Weights of a small contrastive image-text model.
Model: 9.65M parameters, encoder arch convmixer, encoder activation celu, encoder patch size 4, encoder widths [256], text encoder width 384, text encoder layers 6, text encoder norm layernorm, text encoder activation gelu_tanh.
Rows from block 4 of the image encoder of a small contrastive image-text model, named by matrix and row number. Each number is 500 + 40 x the weight over its row's rms, rounded and kept within 0 to 999. All counts start at 0. Numbers have three digits each.
After each channel's rows are labels from the 100 images, of 14848, where the channel reaches its highest value: "responds to" is what is common among them. Only what is clearly more common there than usual is listed. The data: procedural textures in two colours, tilted and lit.
# pw: pointwise conv (encoder.blocks.4.pw.weight, 256x256x1x1), inputs 86-171

pw.224:530506506428478474556520518477490533451498459413532523523491501514507519432441562545495528480447486482514457497490447579508553471455509446515526537562472471458467481439469582532498555491482464506517493467496427450452468516546514529539525543560447468477452559
responds to: blue; pattern colour: blue; yellow; purple

pw.106:519497454441475501524475513481478455503514516498507543529427546512435493502586358563466487503537479479396491485531529496455474539527546431482512527491503563486572447553475533547449484506547496560438541564532542543489452517474446482516546584484575533450500558
responds to: green; pattern colour: green

pw.155:483503583561516481556524464489563551443472452465536557507496475526463558513504470487486531469447504434474430596532546492571486477548562492479490513440518517510422482474582508531485491516591509458507490455453478580468559532461601463519436527494504465547508495
responds to: triangles

pw.185:557472501497493535536502523464491562519565477521483487479483513512539448497453554501487492521488547499482493472455561503411490474496507536542519449489500494547527464435535568516482436514502503480507459505479450551531514437518498534518523456444499634429521476
responds to: orange; pattern colour: orange; blue; ground colour: blue

pw.36:496530500453563524511512468524552544509521462607487472480450468508521543558477493512440477562529500520476477453484536493498447494474540460531483543445519469480506503546417482533496442440548560492523519455476496542497466465487509502499513543487502402484527511
responds to: rings

pw.25:508427520447570462523494534445453427470490509460491477514499473444562508555496477508509579521504547510518541490423502499526486550475512461488471427425486505460525615560452545454494501510497450370505592484458518527495451492501467443502517529608512498484578458
responds to: grid

pw.165:502518487467477505506475467537421544434526487487540568551459517543512486507542495469505507485516462500547410509408529521592407520506488431500445414484486475458527475480629544482476525530483504503507531481470432507433526499468457597434476491429515452490549515
responds to: plaid

pw.71:491506480578501455487551479493523524605533500510517486569393482485470479526433470514421467454469485545532507503480487482526456495539466450505481457511423473572469535582501479458456525520458457491504441526530503499475478535607529450552471465510618531475497507
responds to: blue; red; ground colour: red

pw.114:526523522513513538517537496648479552565510519514493462489547497500451477484495491507541509517556524477503437517553500504485494486470522484493485473486538520512449464561496490512509475546497473529487531500487502527468477480498496457518501479546537499497523495
responds to: striped

pw.113:562501506523470502527481395509521510427538507525454459442538466503439481471549515551549431554444495511499506501494517469482544531508459517538502525489444532501456492481480467497482557492471476525511532520442476507510534594518524469501519471511468515516493522
responds to: blue; yellow; pattern colour: blue; honeycomb

pw.213:516554536477492496469505525531506543493496487506538480511501568551523504496570498587586506505453465511510523511471444503575513472418532489447468501444551502495498448490499533509484520530448466544492502562511418533479491535470473612526445488539408415475433533
responds to: triangles; checkered

pw.196:479461482469513442456491464433451505464515528509462527496493510487520465519536497496501532480494513456514504489468467457524561528494491478507499508487454439554528530452488474472509500486468507549463456449512431481501457493522505483440477494499516458704466529
responds to: green; pattern colour: green; pink; ground colour: pink

pw.101:532525603415432536537514520504452467481514436454462448453501496509497453491534513391522465490506482581491482479462502567452565453505503477475539465516515516489463428453472473504517446559500514517514516496480528479510479529470442464456509488515400494383486513
responds to: purple; ground colour: purple; teal; pattern colour: purple

pw.93:544439448488489499481534495466541425471551457504469556383525497519512479510581562573539498483584456531511525451471418465529394516486525531586486507485520546475523581477478500475540486429507473455465538486517429457507434474501468471499495528499517559466423469
responds to: grid

pw.149:467459537495486460476503544459508445512452497418543490442496517520487528492513469510547536523497500483540444489524464499525510546459466467518521434514461454534515516539501469483463519478443560521456475522540490541481546477493533608560455493510513541507484481
responds to: honeycomb; ground colour: blue; grid; pattern colour: yellow

pw.24:489560561479523478495514498502466422509542504479462477484518525483486570523500483504498534541494485523533479518567415513546484509515438516473491481484493496524484478519531506502526561515513505525498576534470570468453482442556544479484481516480461461489483530
responds to: dotted; teal; pattern colour: teal; ground colour: orange

pw.191:591509514431491492482530440442469444515501521526520460568532443527493494579481473492491484500494539519492528489457521466520480607498516514488570565451495409454516517442555496532463516478482493568517406528508480475505529439535464536459509399638484465485478495
responds to: bubbly

pw.200:471545509497454476479498531501476498549489470530427545489535503513514483492445544464496470526487452469552474505433492534613497575450497462477461626511455481457512516453507523408521440471486510542523444460528449480464439455505519540497436484500498533526505519
responds to: bubbly; studded

pw.235:612488510494430480448541483468453518582525534508545541513498453639564479540509505512549540427488524527486481448499449525521499527473517547473585535448530463510484448515527474499515507524537485535482460442466539467473466489470468461474513468584505528507447522
responds to: rings; fine scale

pw.199:455469498482467539491475451466513500494494539481471518439504433516510517480487541540435501459570559544514491527534501520469494416477529503434495466456527499501478479485500512522526556514412458514540539515436487458470474512433472543527456489507509401436444477
responds to: green; ground colour: green; dotted; rays

pw.82:496514518533396409509534548475465516518514493408495513565499474413483466495538434558469476528596549488497557478471459473532460452497528538568482537537492529456475495479580481526518573510525506578548607554510515499491581505515468520520506519499476536456434556
responds to: triangles; checkered

pw.61:506462459498420493493473545410422557471426501527469538517437521517559430474474518449552427508520511502497510497479535500501506589454430470528491491541466511545414435445465536393507491539470496513470461464481473519465517534484456480535483475533530487465487438
responds to: yellow; orange; ground colour: yellow; ground colour: orange

pw.30:516534504461428503473450508488477418557550533512471486465477536456473509481477426562496449495523505546485450555549468503540525557544484522524497474556542514543520554501530466461500481496460505588477467491491461490471563548500527496507495479509478479495493463
responds to: bubbly

pw.121:495499429503513455489479468489468578458492506499543433409539524481518519521542488506488523497477543472495519528454475498513499496483464464557469491504458473454515467504377478588478492481486506420549532568523465531442495469533556390546491478426461478465485521
responds to: grid; coarse scale

pw.125:484536442528495495490501505532499450453481515509470507501466449495353515479442502470507525517445446519458505521476527557558555495492480469531551506473477500505462504551553560473564510538446517446458517463506471373525520508431545498497559434513514491530508451
responds to: yellow; pattern colour: yellow; blue; ground colour: blue

pw.33:486514559515460513557504447486479560518456527515580477487482572492436575471454492484508571535485545459434511510451528485403468520518550493547484558539474507487527462512526459546469484551483505506495441490527487499479446474574444399513558549486486374462485524
responds to: red; speckled

pw.97:504558517478454415487502486492469526486561491498447573489535520505455499465511466411516472475524506519408472436516489553471480594497540481488539535568492503490474555505475499543505534507512514489538532523474462483359530537518564452463548471467521504509495440
responds to: triangles; blue

pw.169:487483510534493490520497556455534543452500484527533500411607544506503553496454454463475600507464523476516519543514498519549485489522525498513496474522464529541498498549473562533506524526460468408521453465506469527421413505537518414509507496486503540495489501
responds to: grid

pw.79:478574468518498497471489474476495566518528515402515520485458501476538490587422502470461452487536534531507491493464496508560495494502499433515462467496520506478437430453467499335490521495484548576499375523471417528510486534469530461478507537547513512505509503
responds to: honeycomb

pw.29:487609466480431473484442479520485514495499529506501479541534435554508555536514537511417554509502525541482415472506449461616513428524503478515477483506516526490500483486530509488453509473547513423460447479589530492424473562520552647444524475485484497474567529
responds to: triangles; coarse scale

pw.143:471470492516539470418537520548451487451532485489476512526501540523505538471476501554476560471465529559491505528489511537433529586414497479503480508572486439455571428419407493477417496473474482459534479468506517519507476527532502489491495409486508480470528489
responds to: blue; teal; orange; pattern colour: blue

pw.180:441554457467571439472492442495517530491543496491486471539457518473540472545416481501508556500452502464596574486481438482508503507506470445448472422550459464474496445550371470565521501504442509550525506478534479522487470540500564487551483520465546552459460567
responds to: red; speckled; studded; pattern colour: red

pw.204:596521531437535506470550468475505542508493471508447458500501475481520443526390430466497512601451440474502516563451461608495556520503395507491481504560473546485558505490500470483467511546476490525475455477520525499516529517528480456451576483513438493543435485
responds to: purple; pattern colour: purple; yellow; ground colour: purple

pw.242:495557551478545546542477499516508541531560498436519466553539426530534553529485446524491446494469472470493562500474464510492527441493517428475586501434492556457468444513490556581555498479468449568519494513508537488500498438506510520446473486554463534486519461
responds to: orange; pattern colour: orange; pattern colour: yellow; ground colour: teal

pw.127:445494498535556509545548440482522519488497493492524549485543529510528547480467497513496545484540443485452478439442540478544528503454499520552418467467467466513480491427576501452466433514506455508508550496495462527488492471469517572463457483455477497446447528
responds to: triangles; coarse scale

pw.209:455515544445444522425498509524596474505475506476547488530496506482498494502465496477478480488510483473475457515510535496510540472533522505489495498549513525466474471535529516484468443479491520483498523493473511499492489513511422500567547491491501507517521443
responds to: orange; pattern colour: orange; teal; ground colour: teal

pw.211:550438518484502489565512509491485563497527450504513479552514513483477522495447524527500491498489466495499489544494446487488479515575448508436481512534456497494488538436473463479511550501462489449552516481476471530460458493585431551459574489501468490450458484
responds to: red; pattern colour: red; purple; pattern colour: purple

pw.250:478442503500511483589525538576514442415443512573527471526538556472532521527512486473485622460487513475486494459520482547508492513467453524496539475480504503526468413489403493441487542495472459461527494495508435476585439519515503487513511543534542521418526563
responds to: coarse scale; triangles; grid

pw.5:431496572522505416485526479478513543503518504539493497498539520452486562579446530465516483453441616498482537463464400507522438508535419534497485471523445471534444475390522529527460591455467509482543488581464434591469475519476500458499497490505510596535542484
responds to: red; teal; ground colour: teal; pattern colour: red

pw.9:575536495502480519453503548517475523452394496496545485559469537477412501503518493532473484485512453472478518500489480595466539472543413502475472543552540514423500430473471536495491505561486437502475489500581483551517503474485503447417456519514463414524489508
responds to: green; pattern colour: green; purple; ground colour: purple

pw.53:459497515459503522519558490501470483593517424460518466463470480484503510475496523561560436433497504473457523452490493546525467490427529504535524535467556503466476458446461540573593477560507486568519503585505511516436430511442475469448489495577489467527475484
responds to: orange; pattern colour: orange; ground colour: purple; grid

pw.111:440498519496381540514480474414490521529466430493429514458546509488489554496558452497454472603443525474487492515501464505461515517499540505552457488471459481497494468493471499423477428467573426443475452496499509483402533511471434474461503423578472487473529483
responds to: triangles; rays

pw.241:520500486511492531540532539455483489408475460504458551490466461361474507498473470533528494500476495504529496613485528561536521396473532473501430552488489446461640607482510488455467458501466505490510471485492452527464528497513449535515509500558514488498431470
responds to: rings; spiral

pw.166:433501493483536495543515483414489551508506524485543440478512521482521572450480550551491600521490508510510529482490536514494532501498481500552429482463478525475492430465513502710486489521499521473524530515518475520454466484510444404441489485468510493496454491
responds to: grid; cracked

pw.96:452490464491527468503458549453488550466511506521458502510438518560501538483508542478413551489497445532573510594556458472541498469524491546524479448489552449456505552498519520475495499538501459507557486524502459500499446459531465522414524482502544496505477483
responds to: coarse scale; rings; dotted

pw.173:511456462479459544527499491507521560521570573449548478504487555450516558515517527466551429545499479495469505531545452441472580559452460534518491489501433508484431498511473513476521495508522510588531513541459487440531483479442549435501526477529526578504480414
responds to: blue; yellow; pattern colour: blue; pattern colour: yellow

pw.85:485468454422519489522457497493492500471460559503565460554496428462524474496474496601524476522508545464471537498516489441521587440543478507491531503402447520486444564485510515511486626501506451467500517523493485535489440563640539437565501574411493428485501540
responds to: green; teal; pattern colour: green; red

pw.1:487531462528505496509540479519421474508582477516458454495507445488553538515525556455463489552465492537499383476499551548468570570495450479516559495535455428498499440444516495484447545522493426456504549569506472464517476551523544439472461517509454497442504499
responds to: blue; pattern colour: blue; ground colour: orange; ground colour: red

pw.171:534487436416498444496480549497553442497536508568502466532579501487478575523461473522478475485466509506537461494455475488490544509502535477467519516451464499461479483516515539481524481478508518444448492450623538448472493523539475462550514514484504544515520487
responds to: yellow; pattern colour: yellow; blue; ground colour: blue

pw.19:450512564488496405510505422511461447464496485451509486477558482504457543498567484447531490490531552455539527492412473514555555490497443493544510489485639465460453539475458470498564545479479553505473513518560463446512516564485490538555495477498479449482504449
responds to: red; ground colour: red; teal; pattern colour: teal

pw.245:433455489495558547517534426474482452432505481483517552507470515465482423533505512583454442522491494493492583509510418556474459557545561501449489467484460486566446499482513492550568465539465526603512443490532473476524510451468482530541495591485513477537519554
responds to: dotted